Weights of a small class-conditioned image diffusion model.
Model: 10.8M parameters, 32-pixel images, arch unet, norm groupnorm, activation leaky_relu, widths [96, 192, 384].
Training: nadamw at rate 0.0016, 14700 steps, batches of 96.
Data: trained on procedural textures in two colours, tilted and lit, 7.2 epochs.
Rows from block 3 of a small class-conditioned image diffusion model, named by matrix and row number. Rows with one number belong to one channel. Each number is 128 + 32 x the weight over its row's rms, rounded and kept within 0 to 255. All counts start at 0. Numbers have three digits each.
After each channel's rows are labels from the 100 images, of 14976 (inputs lightly noised), where the channel reaches its highest value: "top examples" is what is common among them. Only what is clearly more common there than usual is listed. The data: procedural textures in two colours, tilted and lit.
# convs0: first 3x3 conv (model.mid.0.convs.0.weight, 384x384x3x3, each kernel summed), inputs 344-383
# convs1: second 3x3 conv (model.mid.0.convs.1.weight, 384x384x3x3, transposed, each kernel summed), outputs 344-383

convs0.106:125101121104111097106170127096110118091113153084121162117168129100150123072125169096124114070127090127069095071164138099
convs1.106:191111129158107159133111179093119116162146150118121115143131186146094136149159138095139141090102173151138172114121088077
top examples: grey; ground colour: grey

convs0.286:123108135089082105122138156088121091130131118170191117107165098116104151074117146140073157152143140160107140135124154177
convs1.286:116139145111166154156159087120117139171099167088106160175127121085183189131075129117174190053136152137189130092186141161
top examples: yellow; ground colour: yellow; crumpled

convs0.224:146108098103147093126130197115106128121137138118101141097130156150125118104127110150112124134175109107170145119096065084
convs1.224:117132165144069146163116101107138139090122133117115126218138098134105072157144132094137109124042093116141063105147140162
top examples: rays; black; brown

convs0.57:074164140107124096117130112091047032098110109150125130131129175143154141141135153126087169133134086177104163089103102125
convs1.57:126158133141143142203120138159125166160125135144170119138103119100080096082144096109197083183144130131153130132151110126
top examples: crumpled; furry; white; ground colour: white

convs0.266:147164153154121134142110115151096116177111164101139170078143077102134146078130140143135152110099156154142125155122163147
convs1.266:112146098101066133152174131151167201123210155091092120173171142200102142150111120093140103159167112158072150106083138163
top examples: coarse scale; red; ground colour: red

convs0.70:063126154129130115121127153133149154191170133140122157127112149131127164122138147193158145147121151117150141154109075141
convs1.70:139150160129128169137135156121075132147115034147144114168102109175076084136112131162115052065140099105133089124097115122
top examples: seen at a slant; white; ground colour: white

convs0.53:082084170136115128093172143105124106173120128107069074121085055114115164082164153153101148110118077121160133118100118129
convs1.53:091093092101123064176118040122094098133076111111148133129136134143118094153071177060089146142062139140109132098173128085
top examples: blue; ground colour: blue; cloudy

convs0.197:139140126100160092078121147120090151125105149134131169133148214117158125133128174149144096196167110129136136138150132144
convs1.197:078176094177147175128133119118111130068124129123132201126141063159106186104106120096139139108111193130134126143123154092
top examples: crumpled

convs0.170:085164087117100143131150144162147111129094159105139150185151082115133134118168146132143134150158095099121025144176147133
convs1.170:129155116107131141136108139137137121093114109173169096085167116164124141158112139144110143113054188144157181131093132138
top examples: fine scale; white; ground colour: white; crosshatched

convs0.68:130145186149131108104131123161127168188147125116128142096094194106129131138143140140156108180133159133154142159137090128
convs1.68:125041111133151115152179110075104091162135097150170112195137140147122119145150120127111171140102155116128126144127135093
top examples: coarse scale; cloudy; red; ground colour: red

convs0.356:160120142176086137085121154110135104095190088120154107108152193133144103183134148171116116150170111053086121112127141179
convs1.356:076158046096175103160083146145146155124089140126143155154112126159075132139029135121073152082100134143078088173125123117
top examples: yellow; cloudy; ground colour: yellow; pattern colour: purple

convs0.130:130091127109134098099195120052123089110113168093093172173128083143103118085159115101119132106156108159102079069176120091
convs1.130:092130087142103121081130112169156119107114074199141149140089135125128102185077179103087114086152096119134129127160127095
top examples: teal; ground colour: teal; cloudy

convs0.344:069090041104126109142121111116122109121103090104094108091128134078113113100087103109103119091118112117059131092110097118
convs1.344:144136186167136120076093110107159118116131142102138147125106152114130105152165096094110064089170088143132107097122162134
top examples: rays

convs0.335:075109077115105131120109078118099083078093086164119120110124102094123114133174128094052126140111068048104091104105093109
convs1.335:169138123123153182132131186104137127095076158154093168148122088131156156124173142143121112111133127050101121098172106086
top examples: grey; ground colour: grey; pattern colour: black

convs0.293:151141150186167155155167103121148137087148125204156136158169158148164119182214137065115146150085134113115155129111103158
convs1.293:137120136077109112129120158129147116147133113129122097149099098126100109111086119108104084059110123083134092171161147097
top examples: purple; ground colour: purple

convs0.138:109121018102133086149120097089107136144102094100103163087121148156126119122083131113081107163110135132008138099106094106
convs1.138:128058168146186141086085134155119126102085139151117117176042071041125064129196077100135090142097109116153093090163131133
top examples: seen at a slant; ground colour: black

convs0.288:107124113096116074149120122067096047105091099157147083117118133119141092117154118066083127201104117113122099070099085114
convs1.288:190083111143139152100149124128168112145076156192112122145098088117105161184079170133093154060077108033099134098165127138
top examples: yellow; ground colour: yellow; ground colour: orange

convs0.28:081138080161132154165163144161174157164151149125158148121159138135165169116132161147174158175136161161100171154149142155
convs1.28:097125131113145095114149126095100098170154115130148138154102152179052119074121113123116169143122148107159143126155124147
top examples: fine scale; crosshatched; white; ground colour: white

convs0.13:152169152093149126112185102170148140125134165141133166120098137126129151094123113108116109147170152163118121123159163142
convs1.13:165107113205149100190109111103132064175142133123173148156118179114163114152164200122129175144085148099141108134126156138
top examples: coarse scale; white; black; ground colour: black

convs0.227:083155141170169159134186150137148191112147196166134187137101154112156135167180127117123135166107155183127173136156124129
convs1.227:091120122117102145141133119123103094107139103080088106104114107119137079143105129114070138116125094091088086057122161124
top examples: teal; pattern colour: blue; pattern colour: teal; veined

convs0.369:126151077144103098120160124109074069167127125127135118064179157115110158078114110104127175123172163114057092093126118148
convs1.369:143115165110138164082112112103190148136148151098143117176088070102133060158170130127082083141118111105116107118150129138
top examples: rays

convs0.99:045156107153117102136165130163142172159118182094147195139202151130155144106158143097134119111112126113053133107175138108
convs1.99:193125120106120195123130133089073102147106148109152128150112130116090120148128096074082099093120099195119132078165063104
top examples: fine scale; green; ground colour: green

convs0.181:081149111080111095173167190134176160144151108146113134101089129181100148134088122183126114136138140173145158140121097153
convs1.181:150108106168108115128094134155142144113131126107168135147169155095175120147118121152101163092094061109122162105132140111
top examples: grey; ground colour: grey

convs0.299:030106095107112160120152122124142112118137108150125102125104054098103075099144120127085145059090112147077130140093120130
convs1.299:167107068162135119105060115108094131142114120095170125118092156127104112168163100163100112145181140042063116136158126076
top examples: black; fine scale; ground colour: black; white

convs0.33:056140062168129132130148189175158126158142136093151146089127119122142173122136148177145125189145132123095157154149141135
convs1.33:157104091134115148171078096096123062154138123139143140135111106115101116127129107120101159105065182115162126134120124132
top examples: rays

convs0.368:124152054135108168139142162132140143119197148132166139139197166180141169163119173135146152155171152133056120113123126191
convs1.368:119108061124075091081131121080094138077068180134107118154115094136089097172113136180133098107169118084150103130097136075
top examples: blue; ground colour: blue; cloudy; camouflage

convs0.65:143131080155090133149017112128136095131122132133098140114135126151104123150082126130128163112191091071140041170164133145
convs1.65:146097228134149095135184133147111157154131184112155087112098168121175128083217087113165115174098092154202161104161132143
top examples: blue; ground colour: blue; pattern colour: red; pattern colour: orange

convs0.207:099150119137124150193096153150131116151160084169171188079123174126143086170147139196123174130136143139120151144098029168
convs1.207:122147154115166119095155105094096090089094161075134129193142114098043157111108130055096066123107127109091106147180206107
top examples: blue; pattern colour: blue; camouflage

convs0.74:075127141131111132142144163137167143209144166141115127138150127153132164131155150188157151173155132133141156162130109152
convs1.74:130149113168145112116146112071146122080094140133113119126118132133110118160137141067076136103142075157138064116108098132
top examples: grey; ground colour: grey; cloudy

convs0.313:116161058079100090154066096153079073129088101160148089122130143108125113125116126101085134205130105077105094083111076155
convs1.313:198125202085159186167169189088162140143105119156109085165098105159073185148146104107134151068083121092164168133129097127
top examples: yellow; ground colour: yellow; ground colour: orange; pattern colour: black

convs0.102:148157099095147138111132088135125142097114102094186209190130159105192136135133118095102133077103115118091155107146133119
convs1.102:133124156164167090136156123112137117136099104154109124117109144145157117170174129135130162128149117169076183090163107142
top examples: crumpled; red; ground colour: red

convs0.3:087137067158138147170158150174178141164187168118160152124174122139154158106135161169183169171140168150106151162146159161
convs1.3:103176107092123142179126150118091143196087076071153089128052125165086137132145158145137105155151153188149138152095052131
top examples: blue; ground colour: blue; seen at a slant

convs0.187:187142155108152087134123115135124142092131105128122166134126155133110093166150096130081109147140118115130129107116087106
convs1.187:106132196115139102222135159131064122127153078095146116114111202147115138138122138111109081107103121150143169163076131127
top examples: teal; ground colour: teal; seen at a slant

convs0.49:150153157170107140111083117070092150109106126113103084138147080105143123107100116105150101146105136089153131136166092120
convs1.49:149136124101124149154143112157150157132184166072118180130128148139141187148146143107088152128128101162091159073118156140
top examples: crumpled; blue; purple; ground colour: blue

convs0.247:107139110097078092170148139103162082127160108179202125115188103135079149096101127145130124108121133160116131130110130155
convs1.247:106079140176212168074139109139105142137100157095104136208093148110167169177105155136134137153105142134185151125115106129
top examples: crumpled; black; ground colour: black; pink

convs0.75:115104149136123139115149142099156084130121130122079125136111065082164148079135197181129140154118136098185117123110144117
convs1.75:131154062136078092140116135160110099137133144100136083106148156115086087156076139121123103134094104042089064133078170161
top examples: black; ground colour: black; cloudy

convs0.2:079155073164144152165162155166176150161175167125165158122175126136156174117138166155190168172141176164115167161141157165
convs1.2:166080163117109175104187097085114106125114112102122091117131066121122123110131131153158139088066120133175129151181100120
top examples: fine scale; white; ground colour: white; furry

convs0.358:085165120151129153145180148147179181111211160155175141122176160155161167144160170134179148146174145153085173117146152182
convs1.358:065146091126166125111120152137077102175050127128115143117123158165082165154115168186096079095111207076136102157129168120
top examples: grey; ground colour: grey

convs0.143:136098144127131129074103099099101139097114154100081129137120115111195074064132148103158110136136092146067153101146114084
convs1.143:109102139161113121158084134139139122155182113122142112151123139170092113111151153100113133114089165137146169184104058111
top examples: brown; ground colour: brown; furry

convs0.136:165170110117143113166191153149154208126186173104113186080101109134124148094106144129152117148121148214067145090175088115
convs1.136:060109150140121122114118157117143068119071105150144109216157101126099108095133121094069096145119107064134121165047135163
top examples: grey; ground colour: grey

convs0.144:143134157163121159112090073091142143083127139104105191152143138111095145142140093117090128144102124090121111111091109146
convs1.144:107122165172143166141065101034073119107124121083125143136173170120123126087128086165127075133119084110130094111099165183
top examples: grey

convs0.52:092138114152066125073151140089167134115101113089103165114123133134122136080119143155064103126138117158121134132213139083
convs1.52:135096127146223133146136109137108104144151122167152150087134169121138159127157105141155127142103146088138143112065096167
top examples: purple; furry; pattern colour: blue

convs0.289:090115105096093063118110111140117064098119109140051116100095086127078045124145102080054128121106109061101095086105088099
convs1.289:161130115102142119100133133156151125125051083099188156189103121110143122167129156090075091113124099122103107128176117091
top examples: seen at a slant; yellow; ground colour: yellow

convs0.29:014133058107144121088120113171132157151123122081087159136120107070135119099138106159108127116171115131084090150126137117
convs1.29:149107131113112150144062083094113075145162110120178082100092166116087125156102112083117116138113149134090109079175144167
top examples: rays

convs0.309:089134088155147104136148120178133149107155155149125112116145145115129150130104145101138133130122166139044145139129125129
convs1.309:102131079112042129157036142078129069177123108138134085113098127154147102126166109138140101179124116114097105104098146103
top examples: fine scale; black; pattern colour: black; ground colour: black

convs0.109:147122139123135096110180082142124117094144132088154203143141168106149157100148164069113134107120115148067124071157114118
convs1.109:133163127086095130149153147112142110124135161133146148099163163121094127160128144122174106138096165177097123152176078049
top examples: crumpled; yellow; ground colour: yellow; green

convs0.127:144062149091118142065109111132119142055133111114120141099088139110117104104116162090047106095122110102137166103152151108
convs1.127:112207149121182105154126104129136139151131135136130150139153137161138146105114098109150156161144113167134137120130139128
top examples: pattern colour: orange

convs0.210:116113128155117141134088103146078131106112064164122163133147173135125103194104124152131097156166156078121085123164125129
convs1.210:121142174139145115164194117075134161119155133176131186186075066137120160110178122119079129075109149099154140208161121119
top examples: yellow; ground colour: yellow; brown; ground colour: brown

convs0.213:156161141156142132103142145167182124113168122125154165172153136132148110150121192130186109123151106121132134090142073105
convs1.213:073183108146124096165147095083107133100113128119128156111109160152080132115126152112087158145075150092094122124082193158
top examples: teal; ground colour: teal; cloudy; pattern colour: red